{"dataset": "fractals drawn by 1,000 iterated function systems, in grey", "translate": 0.06, "parallel_block": false, "drop_path": 0.1, "depths": [2, 4, 2], "init": "trunc_normal_002", "beta2": 0.999, "steps": 31400, "epochs": 27.2, "weight_decay": 0.1}
Rows from block 3 of a small multi-label image tagger, named by matrix and row number. Rows with one number belong to one neuron. Each number is 128 + 24 x the weight over its row's rms, rounded and kept within 0 to 255. All counts start at 0. Numbers have three digits each.
After each neuron's rows are labels from the 100 images, of 14848, where the neuron reaches its highest value: "top examples" is what is common among them. Only what is clearly more common there than usual is listed. The data: fractals drawn by 1,000 iterated function systems, in grey. In brackets: how many of the 100, against the usual share in percent.
# fc1: MLP up (model.blocks.3.mlp.fc1.weight, 1152x192), inputs 96-191
# fc2: MLP down (model.blocks.3.mlp.fc2.weight, 192x1152, transposed), outputs 96-191

fc1.268:114116115139179115190133116130101156142124088149172078122105055101132161142101115149120171154115130121137103133158167123147167165153123135144119155116132136118145123103128147157130196207139133141143100132102073150115119149100129135073132109116088136164176126140136144123129159138150118148
fc2.268:138133162141119133105119123128251134145106162138134141120166161126144131107120111129097142116146142129097133098136083121120127144129128119112129156123092131145115135120121117072066107000085120126128106122136128103130142113121110143133124124126106126093119125126098134156115137126123125121
top examples: dark on light (62 vs 30.8); dense (26 vs 9.7)

fc1.247:135065146161121135166071151112126135138093114134160114091136127128175154097132166084122128129101140117143117093132154151113140142151156177131131102115118087100174136173133095136112117144119132109144132127082151131159099099134077094143143120132153141132127136127146137106131128176148132120
fc2.247:104191124088173104108130084110142105113135108110167155092101125139114099173112132134111129100139189108136160171135146125126137150109141117147143094166113164138097159121079151129094153124130103109106143111142113127137156182141111175091116144100134109135119108169123151129145106151118136167
top examples: five maps (50 vs 24.1); dense (27 vs 9.7)

fc1.734:119075138169117126177175157107111123081120168120156126136155121127138140181111095084175113091120115131110089104167150120165104096083126107145126093166141091136126121175151133115153127088085156113140097068091139119109160132130135092104139118131094152085117124134130118109156124129088141133
fc2.734:158117122111133144150146048140107117157109144134120117113128142114148128078150083125101149093161151146127130117147094159142126116205116146125107143115099127114131129132132107152121137164143095144154114148109210182123088102130108145146147133099080142168142128132098142134125120145143157131
top examples: dark on light (69 vs 30.8)

fc1.225:140099120078145159117122138148084122072130137101152121131108131090132165139122120151133162107117154136134134122124150162168165120110114108144115157092120101131135129149144096126111188179174116122171099144075123108124105113134148183156158173141127152167145120143141166159132116125135138128
fc2.225:105139150129152148162131153133129114129105164220187093146139107127160143123108110126118135126148150132103144183114127126114108147157124123141105107114168120123125123159086124091123087043122126109126119154145114134105111144145125131113115114130101120171139151118162116120124118123172120128
top examples: dark on light (78 vs 30.8)

fc1.441:164113108161091137163084166147139155101128145110136136066108143157132140146146152126137174109123143107094111136156113105110124129146120138159120101116140100144134129167160108141121129126144169178131111118126134130144151126125133093143174110079103137112161137153131140137106146181155128128
fc2.441:139172143130112130149119084097154164157158129128145158108105159101143094120126079129119161104119094115126127151113154173124122106142150171120150081147119119144082147108128117099102162112116127132132148162117095133154097172130146173169099119130117170089121135143092125156133164147123114191
top examples: dense (44 vs 9.7)

fc1.14:121142120145090094111125132116139105111099132152089114132141163153094083130144131106148099144167122132104108115067088132088090092077123118133135136105155176153116149105100148132113070094132128129127143124156097128128157141149124144125136158104136167111120164114125195175121097125085110132
fc2.14:148145107128139112080133079143106108129164058140081145109122089112112135125158167124128155126110118119166178163124101142134125137157135129130097149119118069150126140141142136132183168137149132135148064119109141113141114103098144090113147095108169142171082108127133115076129120138106130127
top examples: dense (27 vs 9.7)

fc1.283:135157146106153115159116128136100120177131088125139120129075041084152125132064125157148111118116157114140106098172151151129144126107132104136096176104137104089131126124105110151119132181115144127127108138115092199136109116113137129112166116126091143134163136133135182132113126152145121112
fc2.283:115124157137138123132115133151158114130124139189130129128125188127119132093104116115104164104191138133116121141141129124116117111140103119103131140119125123129111122162099147073072120012165120131118118136144125076111109125139124149147103125140100116129116136129121170128127143121140116103
top examples: dark on light (77 vs 30.8)

fc1.256:082149110130130125095089111127126111102120161164155126139113116119149108141115108142147189169131083129097105136129098137092123141072142123108129102079112118156124130133106140154153081100165130134117134116120090114158123119135128144124142112108143143102165123149128132134177169131087133122
fc2.256:120141119148145134092125117127170135134141108158138176122138133127113117147090143135131125141116105111138106163132113104128127121107128161144110154142118097135144143119137120029055167036114130135129080133095098114132151131113145086129148131109152113088105112152143150096128148133130146158
top examples: dense (26 vs 9.7)

fc1.300:110137150134149139157113132121105152194135070140153121126112053117132164147080139142132158134111131122141065120179110106133139121106127137166115166116122097099138138123121161202117151165101138129154098117110085146105131137101131082121138107141138127144133123125156080128108108138121127125
fc2.300:111146164157137123105137135153202121094093171104117144136141200122141132106129126122112162138162126125125170119144142145115113128148107109109147113126104128151102106148135136067046099134163116126128161098139087118159129140133103168118126135117106128114122121119104169150125162112142135109
top examples: five maps (52 vs 24.1)

fc1.287:128119144131094111072108132144119131126119208124080121136090129124155058147167127121109096160110126119128176139102186121095121093097113124158165119127162147123106152127135149149170148118130141121166083146167125110164109134114117146128168132117156103146115144149147113120158088121095138123
fc2.287:110124137135126114170120099139148128217160104122176101118135191137084165130127143101141091130133129133124123108141127133144090111152165096091140127133068109136138106139133121091119090160094125116105110150153148103132141142124126123126094105128166122139078158146133143108142115117103130114
top examples: dense (26 vs 9.7)

fc1.75:105164154161154132132165130145179135135130158114147140118138119117176110130126121123115114086116178150125132127101134133116097095115163130092145116159116116091116132143132173150179109130126137131137175123127170136081137146137154115122111138136142111088099161131133065105133152119126112087
fc2.75:134143132114121128157121100120000121146133146126131122140104115143127155113152098138123122099111132116112196105120135131140153153170077126113129168160093139122117139107117135125110155206143121126099113097124147138166098154127154113110135163120115167114139102122151135099125109103115136120
top examples: five maps (57 vs 24.1)

fc1.386:094174132152132167125148127105112115145138128153222112129113140093133083156132109125100182137124140139119143154092141127141121101138122120109131076111133078120124119138107134120141155099132120130149154142144129138165139124128108137098143134153159113104100153121114076133135179145066101169
fc2.386:115140105120113120113097097115116109154142132097098127124137117135165158087112121151080082099131113130126073122144136137158115123140107110160116176150070138117118180108104098124100147127125128135099102101147132111111117126117165077119144156102161130124128134158122154103146123070149122126
top examples: five maps (54 vs 24.1)

fc1.394:137130137112090122092087116110095151089101167149098166126141169179139085120131130108145113169126086131098111165061151124107138099092154140114171126121127154155123133144109156143139088073161128125137116118190104111134137125164108139149122155111140114125127126109092111111145104135078114119
fc2.394:145154114134145112084155118126190132177158051130123156118133107123098104159121167109157115145080114113155168166142071101146139096118131101118111136128156096132152114130124117076156130132093131139107112120066133142161127114124129104107162111073177148108092165113132127094133100137106109129
top examples: dense (25 vs 9.7)

fc1.155:139108161108127171103133151134062112099129134113188121131121136136145115126130123099143084101130131108126159148106178147146128062145118115157129125146094125097100132133113099156064146085112137111154106118115116082157105138136131111163160147118160158137095103122152105115095103127136136141
fc2.155:109133134114148124140114121143072098099125173209130152143148148119145113138140112145119135118113135135166124144112098150148132127200118116136119113134182139107108113161122137113219109142136132135132144127136151135114107129143131125113135109140139138198146199127154126099138098121144126130
top examples: five maps (49 vs 24.1)

fc1.277:104087156146131139140131128117107132085139161115192132134111110111151162158123133137121155091123152124145161147154207142162155117149141105123144127189074083091114131123158106118109164166137110129168113128085149129119122124137143128096131145144122129144100083149134110100097173117179134126
fc2.277:115136135114137156158121143133160149161106163162148146148131109142135138109160074137093097119161158139113097080142152136130141100155113120145142121133128173105137146127098149082132116130089123114101162131111161166127116142139126147128133121130131135144176180105148121149142101095136138111
top examples: five maps (53 vs 24.1)

fc1.745:098128137137127144139141155176130117101127154104132119048095161119138110162120146152101130128128135075141120114124140111120143114125095096126084155126139121126130140126162125128136129146143152116130128162124126110106128136120133118098116155124128111115121127119114144089153099213121068137
fc2.745:192136140133111170141133085095164150150159145129121150120131120153136124094122072122168114103136068110142104133126152136148107106134108152123159109140140139122115158145126116121116151134111121150128126144145142136135095129130157171130123085134079145108156125128116139157145149121172090147
top examples: dense (42 vs 9.7)

fc1.729:135116133101143127116147144133111113117129142081182118138144142105141150144110122111128130080167150117165181154113177132180127131161121141149135107142112096088114126126136089141088146155116129109087135135087139121132074145093147134115100126149177124162133121129150126101091180109195108128
fc2.729:105104126109148121184112115123130125135117154179151125150140127130186117108138107139092081146082138127118084120117131120136149143162120131147139124168136156119128143135144132144161132119133116118130109129138178114102115128117120107121135131118123111160150150113156135148128100093149119142
top examples: dark on light (63 vs 30.8)

fc1.127:143118093116151125146112138145106135092129132112117158127160097153121160132143151137125159123125111111166117149162124130117158188157136136165102142161095145113160129131125114096097119185114133122108130104139105114106133124149130105130109110119109149129154066118101088151116203113169157139
fc2.127:101140143136124111128144112137195138085131152147129117126119174125151083146152137126159152183162127129132232097151101130105141118133139142107137091146134123138120105109128134165118154047127107126136147149108114096133143126134119118109150144144124128114130116106152141151098141160105128151
top examples: dark on light (62 vs 30.8)

fc1.396:121130109073115140113107138124134139130118118106193128137127119165124121112113133091161162107147086093123096155104125140148130098137120141129113129115152146110134128158093085103046106144126139114076101141133088110152152087152105139135128143110126151113169122120113158125112166121118153152
fc2.396:136136119140161110113122115162139119120147135179140164126151155115143122133125153150151122143122134127163178189147079110123167125142152141142090131127151097122124118139160131128227148041140124131132104138105142130104111098131133093139147114108170147156124145104162125140132127151135117131
top examples: dense (32 vs 9.7)

fc1.389:122104116106086122104119127147159117103130132102203117127153118118136112157093114117142139144161134114136194139157116122158136134145137133154106068125123105135107126086143094130194106144134122122180128150064093104185120132125134119117157134141155154141126118162127110124112186124115129123
fc2.389:089133150138131133165108104119108140128116133179142121119106151130158147114138104161097090137122162144122076072120160159125127097146146150144119125124139149128140132096144108084028145052130091136095129170165126131100161110133122126141126122136131100149131137131142105149137127126128129116
top examples: dark on light (67 vs 30.8)

fc1.76:122083167104131146123091126126177146177138149154177179146113153142125147143123136132095177163095106102121178113155136134117127129156095132167171116171138157133124147109139126085108135137149117131147108133072155100135125112113135105130135104126202114154126116128091117109121172128159161137
fc2.76:096128142133147154126112137127117146110149173101171102133131198126165140169109129143129083153111140136136131089138129093136123194091168150137131096117163141126129097130161119124122078183065097115098159148135092161123163132168081139111145122126128121084154147107132117174131103122128113132
top examples: dense (26 vs 9.7)

fc1.713:121126134153145152148149142134146116131142097124114115126124093109165118152112134159114170118122170120154166100180102107143108077130178119138114154146121055089131128126144104163159146104127137124161138153096160161111117137118135082119123122160125125139118142128129046141089170120113113125
fc2.713:114139161135136140153119103131081123108109166113151126135098150146155171083175099120100132118169150134095064100127176150115145160168085109118126136117095154148114139119126116116038161199140100134103138109144103128150136107135119184137132140127074137100144123109134169147133153108161128120
top examples: five maps (50 vs 24.1)

fc1.218:130185128143136112137119114113139115167099148146124123122151148139099115109108132113121084171117101136106076143066118127071123120114110121096148093105135177149112141114103162145136079057162121129099140131173120153160130147133128140147131103107166104099122171121130150137159130144130085138
fc2.218:141119097135107099085117087123119111158181046141067127105128149111121109162117163151123112121130099130158140158106101099136135109083136128113109152146148085146132142126134139142109118157120133136101116108126107099139119120119137089116152133111193122117081110139106125081126117114089115138
top examples: dense (30 vs 9.7)

fc1.653:147147112112118124109097118115096108132107115115111129132139135160092065130120130117137148143147094124110130151079139135126135127084136133123127133088115161143124148130080106154111139120115145128133102126156124146210127106157098182111154140108130098141120135126095136156115064129109100121
fc2.653:128147116132117093079140127149238102160166070167113132102125112126120138141106157139122130128141118128158105184133080116134131118141121108113095140114141087131125133107130130092149162093157126143120107131121091091114119085136130091118146123118196157160112155131121143090142121129111109124
top examples: dense (31 vs 9.7)

fc1.122:119128112163087123115095125119149119110116139146084116129103136131134105128163131138146079154112122138107124112101049137089087108082115121117139105114143183159103131140125146147148085097082139147141097117144104107158124131144113136151157151102083118127138119128117138165152079118070137112
fc2.122:133156128119151124103160157118085126171137096137105145115140127126043143121134149126154158115117087127175178186142138145126100074147125131129116108083087069140126114103152133093100142126150138123168103148118128116127138129118131107136123123159166124162089104156120124043114142149122146144
top examples: five maps (50 vs 24.1); dense (46 vs 9.7)

fc1.606:136123106119121167145094141134104141159136075124170117136141044137098174144095120131147160150130094113108122113147116153158133179172119113143107145080104161135137123137077115109086124152096123132106076116109075137178122121130119126125157117121123120139149086115105145151133141147119146140
fc2.606:125150143141157114085124131139239092105134148166116131114159186127156113124103135148120160134145124129152152153151086119099165106063116117135102111113110115125108120102148103081153127059139110148132146141121095088093134119136122107144140136139152125140125151129127141125129156127146123145
top examples: dense (27 vs 9.7)

fc1.152:123128113104083094153145137134163151095157146125145146157109140130103115122115134139126137134139172170062122145137137112122106111143096107162130129132137121197107042161148107118115127121147153195126099132126129112120118142063141099136102141073134113109144109135107146144089164100151119146
fc2.152:119137128095161151124113145124112099147081131123123110075122118146105131172128147110115125121103166067160156113124138131098150153133159145149167113135116125099138208111124134156119143141130089099142128146141146131141164146132148163121163141170134145124100145129152138106182098193104116128
top examples: dark on light (100 vs 30.8)

fc1.280:110128134102152140085112121139103142138131130110142085126077116079134156163145114124151160130128107117150158095098142148152119139081068116145142123097136118132107136129181168121147082111124126129154072119118120108150120131121123176169164121137115123113156128149109170125118132114175130159
fc2.280:110099132115171139137125166162164150141111129180174168139138122128129114164129118115137119150109122114126143176123133108152095178166161128124124115134148132116131129157123144096108158071086137126139110153135080104137102130132128119115114094125146104235137154140165141140109101119154137162
top examples: dense (30 vs 9.7)

fc1.189:139125114112122123140137142127085121155139139116115119116108074120155171150148118126144138086158161130170128131156133128136103108142125118161090193114103115103129128137172106137152119203059150111164099111102120119113110162108146107129134128137059155132105104124147112118104133124141159104
fc2.189:112118150123162113147137143165144120111085169150156137140128160136123117098161112106149155129125134114133190124120149158106128181187088130120146096135083123127105088147116122143085155030184130118138109149156158101128111145142146157123097131151090118199147122130179140124119143129154160116
top examples: dark on light (98 vs 30.8)

fc1.685:121135120130124104127099123105165118177137068170162131120095096130092101138077125122121172165157115112128084102157066104127128157142094126137138109092132137126146129064135117158128101098106118133132120129103095123183146094123125124098154113125181141142148135116093115169129139132121125133
fc2.685:114127118135109130135124091147164111088139155107068112112110176124143136147113140163114133147135123136139111066142122131134121144107146142125136130122132117136114121126149131092089105166118109135086157119142103117100148109128103129132120126126131090087112099135088186137130138106114112122
top examples: dense (40 vs 9.7)

fc1.596:095109141125140158123096116106093094110134100132138124134141098131131154136128115138121208153116057115100118131180077110110137141099138129134110140067139134139148127135117117154130153138131126140113145136118126139174171111146123118116156115110151123114094128099131154167145164125114148117
fc2.596:120159172137138134098122153148153119133149170171124130102098189134136080152090147162153112151144137140137041138119129131102126099082116118112110129119149099136111120103121109079080121066127121140118129144149093142135135093132124130125135119136135134098134115127103117118132150151156127143
top examples: five maps (50 vs 24.1)

fc1.388:133129114136147115127131129136139113154125102125113088134084096099134139188142120129131159136144109126134219130127115127139157170149127152173135139098100107130133136077174110120108140142140129130155099130065087152133127148089121097124147121144149130137153135142164178136112121115190113129
fc2.388:118098111133109114148110114117253144146105152127110100110144142131146153119116127114089116141166126127120058100121146130118101187126162107125150135127127141133126142142108167122051113136108122130138142126162137132126151134139122174119117095118114087150103115137121136179144143098139126110
top examples: dense (25 vs 9.7)

fc1.131:133158148115140125114135126113131100121115126140116100112122178071115136088099116146087147150132146135119157102113146152120143117125079126118133093130150148131114134122114149146140156195140113122115111151130163138158094132136140177119130138126191108107128131114091180141144103125153082146
fc2.131:119132091127135134151098112145074147170168121177132130127128122130140139139104120146114106096122134143107071115106116097132132124096152125120122162148092115151152162099060123084102147034105122121118077131142145103103118130130128115130136142135180104155118142180129092120127147098124107144
top examples: dense (33 vs 9.7)

fc1.205:120130138111112126143118133109113128176109123153154163137147087172089109113114131110141065136136118114096063146116149143111100111125101110122114137124127207119143138141104115067078094131093165134089077123146116121155153106147111134119157100091121162132144124109093116125131120142102144116
fc2.205:142136134130131093090122111190135091100141123134091108111138206120151118120123147145137158113140126125180189141176070126123133122115137121111098135125133086110120099105134136161231111070191127142121160129139111120121103134140135109133130129137162131137121128093130161108127160159112135136
top examples: dense (38 vs 9.7)

fc1.72:135134113103127112153092116129108087160122108120151129134117067115100135128065130142147165133162101109144068145162102147137150122113125125133099151103095106133140142118129081113133126157110137123117073111103105145187131104141124135115145111109120122131138117116131157161119171136145132123
fc2.72:087134131144138116109129137161255125100139120171100127126103181128132117143097141114131147143159113127156149155142128107113144117133118144128101110109148122125116104118095136096099151000161119129117140142120069087101128107134127120139128126132158128147132124125124153137121142134139125128
top examples: dense (30 vs 9.7)

fc1.47:153119141075097112103142143128134127088108098129126134138116112041146149147138154132096153117155131117154121154153098114160110137130151111084155089131135134105147127157144132090115141116150140104107111165084135136155136138135132101116160156130117125143142123142116118125084194140167127124
fc2.47:130117127140142107168139075146105167134144141123140132138178200101162169090181136091123084096175133135148129182142129120155106118122163172132109201158097131128131112168145137133123168098117104118118118108119177062061132126128114129155123121133130145121131118123146130159134117114125127153
top examples: dense (26 vs 9.7)

fc1.55:141119140094115116096123128154100141124158141120134125128112121139147136135170111129109111150087128112135166105144132110147154118088081143164152152104148183139125114134195157112183104157140116125175100116114124078125114148118122168138156128137135153130125129175098148111144141121149144128
fc2.55:125126135133132134153127140125202111169104167160187080121140156108127119158132123133165117161142156130131169089111124129131114146195165128127151123101106131121124083136134120154094110165109112134145101166172168141120144137128109129116094111112115090162122139154132130139117103134115126110
top examples: dark on light (76 vs 30.8); dense (26 vs 9.7)

fc1.433:093160115090123067129093146136124096132138144114136144101113136124134122153151130151098150143128145067086112135169125142129125139135155104169151111097122084180106104149136098116102132141122146163129149130148137110134107142098090115142118144086109133106104096111140105146172162133084167149
fc2.433:121103123142103179126137101093133176140155133132122125114123129157181121102106080092153094137090093124128102131134137150148140115109119158116145110148145111128110123149122120105113097083099128125127112176139101129136091100130156129148144099132126113140155103135120095088125143144177109136
top examples: dark on light (92 vs 30.8)

fc1.203:125125159115129116114127138117197099211117142131137144135120127135110097142117106125164146136151120120111129102124088114123076067137106142154130120128114145141110150123162121085077126115110137136129103134049134108162124124130135102127147110091169124144093157146095134131097129119161146112
fc2.203:120109114129149131128097143153045124088131147098114128138130172130144165124136115145120117121100135132156092149117133138131104233119156131110116108123143132121131130118124120146120132139126112119141121130136127151129151151146122127139115106138130115164129099124151145153137133142149141124
top examples: dense (48 vs 9.7)

fc1.142:110157119095102105165109135120175114112149188135156145136102107166097078103114149149151101139100124095112074120175109132121146097083132123102119161153139137111127137147129102049117100086137154135107115115148119113143130097151121136137173105093076149120121125170110169122124122141106151109
fc2.142:141141149151111111109123118177105114120120119123123119104132162122123135125108127131144125110207146135163151176179147121124107094130130147118096126105106104111120058139114143162164111081183125141122111141115089131115117130132129120131100112114150158121135146117114169112126137157083130094
top examples: dense (37 vs 9.7)

fc1.197:171099130127063118100137159119155144069130109116083171129133146097166079180147130114134078138126083112135122124147146128152106123122093112141154087155116152140134118141116120083140116111097147117132121121151124113150144147119115116108182098139079145127137101128101092121138078129162113138
fc2.197:150118117133121116143147029135168127136136125133128112099167152140134127083171118088117146110181131156130136154149106148151071078173154148132120181109085133141141120114133133177093135164128086156137153146103171143109132106155121119152143116087116139095101125160118139114111100140100135153
top examples: dark on light (60 vs 30.8)

fc1.689:125133104104097086131139145129158133096149124124142144152126140126104112126113142132135126145149199165063146143128128117126102116120085109159127132142124133196114045149149131116115126108141166195115104122122117106110116120064129082116102154070145104114142104136107149136095141103148119139
fc2.689:119142128102165151130131102126117105136085128126140108093116122144097121170129142115112137120107173069157167121121145124087161157143143152158170108126118131102129191100122125155101150155148084099135136140146138127131158157123156182119145136172146141120105150133149157115181091165117112122
top examples: dark on light (100 vs 30.8)

fc1.572:113134154136116148128102139137151123141121159131201160138130161148145091134147124136156143130136168116126142128139134125140090077144127107146126091099120092114115132124110112096128152125118133121164095144107136103175152102136121133123159131102127164124104158164128098146104135115076142144
fc2.572:100131157127140141126128128142000102108126128175110127139122149141108146111132111146107119140086142141126112134139148157129130070099110121139105106126145138129120129125119120097123123206104115126119139132123127181109103129129125119143123131143127135123175129103152111130135091149153120108
top examples: five maps (50 vs 24.1)

fc1.45:123114107122176150167136136110092112163114081120124126134102090121092126146136124163126203124163124130124072107123198151163123139135144111119093151127148074119135125118121100092048145137119130124094076144110129151162144122136119143111112122121095113107124131127119167142090103136144110136
fc2.45:127140140135125124089118129158199120129121122137105140133135136125142162098127119128099135102164133130118113194135104123120116180116101115127109143109105122116120144131114117106104163000101142142127105117102062093120120100143133137150132125134124142153146132115134128122129162135155143127
top examples: dark on light (60 vs 30.8)

fc1.35:107138143106120107095122136117169110157116145101214101129102085103110149175089102122152155155178109112156161113108134112159105102116110127120142117113156086152103128126146141164146121126110115123132081126095113151160079119114138141125139099121186111141121149176147140148115171129122118128
fc2.35:110108120136160141106095126148190135149136115151147125141134171134159133129110106143112124140102134147136124147129110119134098156147152156146110131125091121144159129135149097075079144015115110122126059147127092110122163124120102118122115112134150115156148127141111156151127138128155111158
top examples: dense (29 vs 9.7)

fc1.589:149161165118122101113130112155116133106111154118103164128129164102124116126164124127131104132134111141110161170073149167110153160096162126105127129147127186145132135140129183101159105126124118145124167124152115156144154178138123170105148092115126125157099135181125125123121096135129095139
fc2.589:160112127135113100111150174155176140154152085141130147117113082131144146134123127115109143105129119126154098150134081100165087143180146110120112185141064115122146128112132125125121118103142143136130098125109117113143096124135135064116149113097146129175087136135161121104116144137064125138
top examples: dense (25 vs 9.7)

fc1.31:127087126124101151085136138128065120087140100091164126129161138154132161125149121097129136098179156133140149146121160127157096110144132122165107112129140121110126127130138124140131161132082128122145082124112132091150104124133144132139116158146145137129097079114117038123099162120117173139
fc2.31:099137125112145124140134140123080116127104182149137127144135115125143124129161126146140127150081138132146164064112121151117142107191112140146140089135133139110113119121176097129141128159133116125142146136142164159118141129122117128110117138145113127150173153117148136099132115122149130126
top examples: dark on light (61 vs 30.8)

fc1.387:117095139139166147129103150122134119138092117147122125150122108146134119116103132150116158104130127148129124131198118140118106120161118136151055088137128098129148095109117105136139131125117145108173124103130132162160130130121089110182126128119146113139137148145133137120098178120146171110
fc2.387:161112102141069110118114157107143177132144117140101142103162153126145130097144143106126095161161123120128095134130168168168118115115136160103140148135127125132135117131145141108115125095096155137115142130132138124126144087125123114125194119127106121121162091120093091111135129154169097152
top examples: sparse (82 vs 26.3); two maps (81 vs 25.7)

fc1.26:120154146122160164192130118122148112180121126173193117121109112110130139146099116147121144136133144129140128106145152145152156150153161108126129092096135064105122100127121098144111138140171114125163145141100152182124165121105136126085139123140147144142130153130169133128117146136141102117
fc2.26:112129150130128133135103128133073137135125132082155100133141138128184167111109110127072090127135147128105014122126178130112139108116087100124124151129162155130120169111125130110129151174112126117069146111151103139113110113136139155138125150112124115059137128124134140175138144083149103102
top examples: dark on light (73 vs 30.8)

fc1.248:130089159124114095089132132106155151084129177128141118138102210124121124102130123110096117122096142113124169131115076119121093143137124117146145119130144149113129142086183099138142115069146130129147173153108132133108152115143126105104130147143175152173112126124144146125131067097168110159
fc2.248:142099116123115147123119067115013148165132133198121138098135083139128142128186139147102101113148145139107057072118111120124135124119164131151147146187109158137134146113124166116132093226108119128140112100143170159132130126125116123139119085129125126154133175121160121126149128126130125092
top examples: dense (33 vs 9.7)

fc1.173:126074089135111108102098125140079118089135097107086130134142065145104159158105137112168139149176077109116141139164163133154150179140123113133096170138078118156132119097145094136121136147103131137136077127099072124177114091143126101147146125117090117111157072113126129140131137133135157158
fc2.173:124114123129129130111142120123255121123123145177118158124123139124099114126140139112136160154158120140151131129141095130123128127110152136140127104098158127122120116147109107097109108000127124143131155148108091128109164109131107110130133106154122131130106139123111122139128137159140134142
top examples: dense (25 vs 9.7)

fc1.650:135108146146140148131121137133086145124136107152090137122124091096165155158118133113090134158081122142133178126115157116126144165124166116151167140134138121138133111151142187138199145105142116138163122128159127155086109151107132124158118125158148083147156114118120047094156187130132133132
fc2.650:126139135127134140149136126113190177180117168112178096134134156133161108128130136121134125142152122130107111091134139111136109125154129111110137118144113162136131142098146104111035107142099112124083164128126119149165151138142123152083144141117121131031110129123114144162143136108117111153
top examples: dark on light (70 vs 30.8)

fc1.40:115117116116114104141119145128149156109140121124144134149127117123122128126122145140141135139141180171063134139137129128135102124139117117155093140147128121197122026163144121121125117120131174201141122114105131140127103108077129080145126125058148112142153126145109145138067146100161106128
fc2.40:101155126089175125126136130116112118129094126116141125094117129150094126183121139117117129093105178074139147118133148125089140147129160134163173101151122137117121176111109125149114155155142097121126128136152139116140174175113146170125143158144121127120116138125124144134172098169110111147
top examples: dark on light (100 vs 30.8)

fc1.750:127152101146114129094105130118091122140126094169107103125136102136109112107066132128141114159129113120110081102107115116099118087107141110120111103111161175143138124147033174138140073137099133129081119131144095151159171118144122148129123157116119111115139147109141156143142107141057127106
fc2.750:126167135144126107111131117147114121120160099108107137111102166121136155119120154133149166113106118113156143150130116129120119124123111133103100149102114083124116127086178106079196180066157114130111135118150076096099113120112132095146140131133171136126092092133079148077118179123100130119
top examples: dense (26 vs 9.7)

fc1.406:120116104114118144145111137140085127150122114139086110131141061159130156131126134131154122156147099106131099121149102121109103123127110118144095161100143150147131127148124128128141104155111156127147064133151093116136148135135117111154145123114101130097137121125134099170134172128089174115
fc2.406:104136166145149109104131117154183103102137169134164145114130196122120122129134149129155172156160129131145178147131132148103132142119138131106108106095145091131119100133176097110120124000137112144134138146143092114151138102128121134115125120151131139138119108108137118109130180161127142135
top examples: dark on light (73 vs 30.8)

fc1.708:105136149114143130120104126123170122105112152159177133145084130117139138118123113133110181151115121120116126116129153124126136149143121158158162105120118089130123134120136136159124137057182114119152134149099123141103145081119135124101122132143181135122118156115132140086131123132148108158
fc2.708:142117135137161163114110103110042160151135155119160086123157144121165146128101126127106090115125144133115055165156104097140102165109158092128122162151139151139152137130136097081110081124093117131093100088116144168121133138136111148159135103072132120093135144114122163169133127107155113109
top examples: dense (32 vs 9.7)

fc1.697:104121120104114085124132136139222098133142171115164135133137122165078125109094131117155081129146127080113074101174058112119120092142130121133109119147132132119130137098111080073083070103112135105089119124124132099131159105159132112125142126104144164151108156148163165120094127118111142114
fc2.697:112142117156111120135114104154053121068143138079108133116119153122134118125140133129139131127137151134177146121145165138128128090116139165139129120115153120094127074133166131193227098148146122140152167135116141150099130122127114130136108094125135128116138135124125139120128118152105144095
top examples: dense (32 vs 9.7)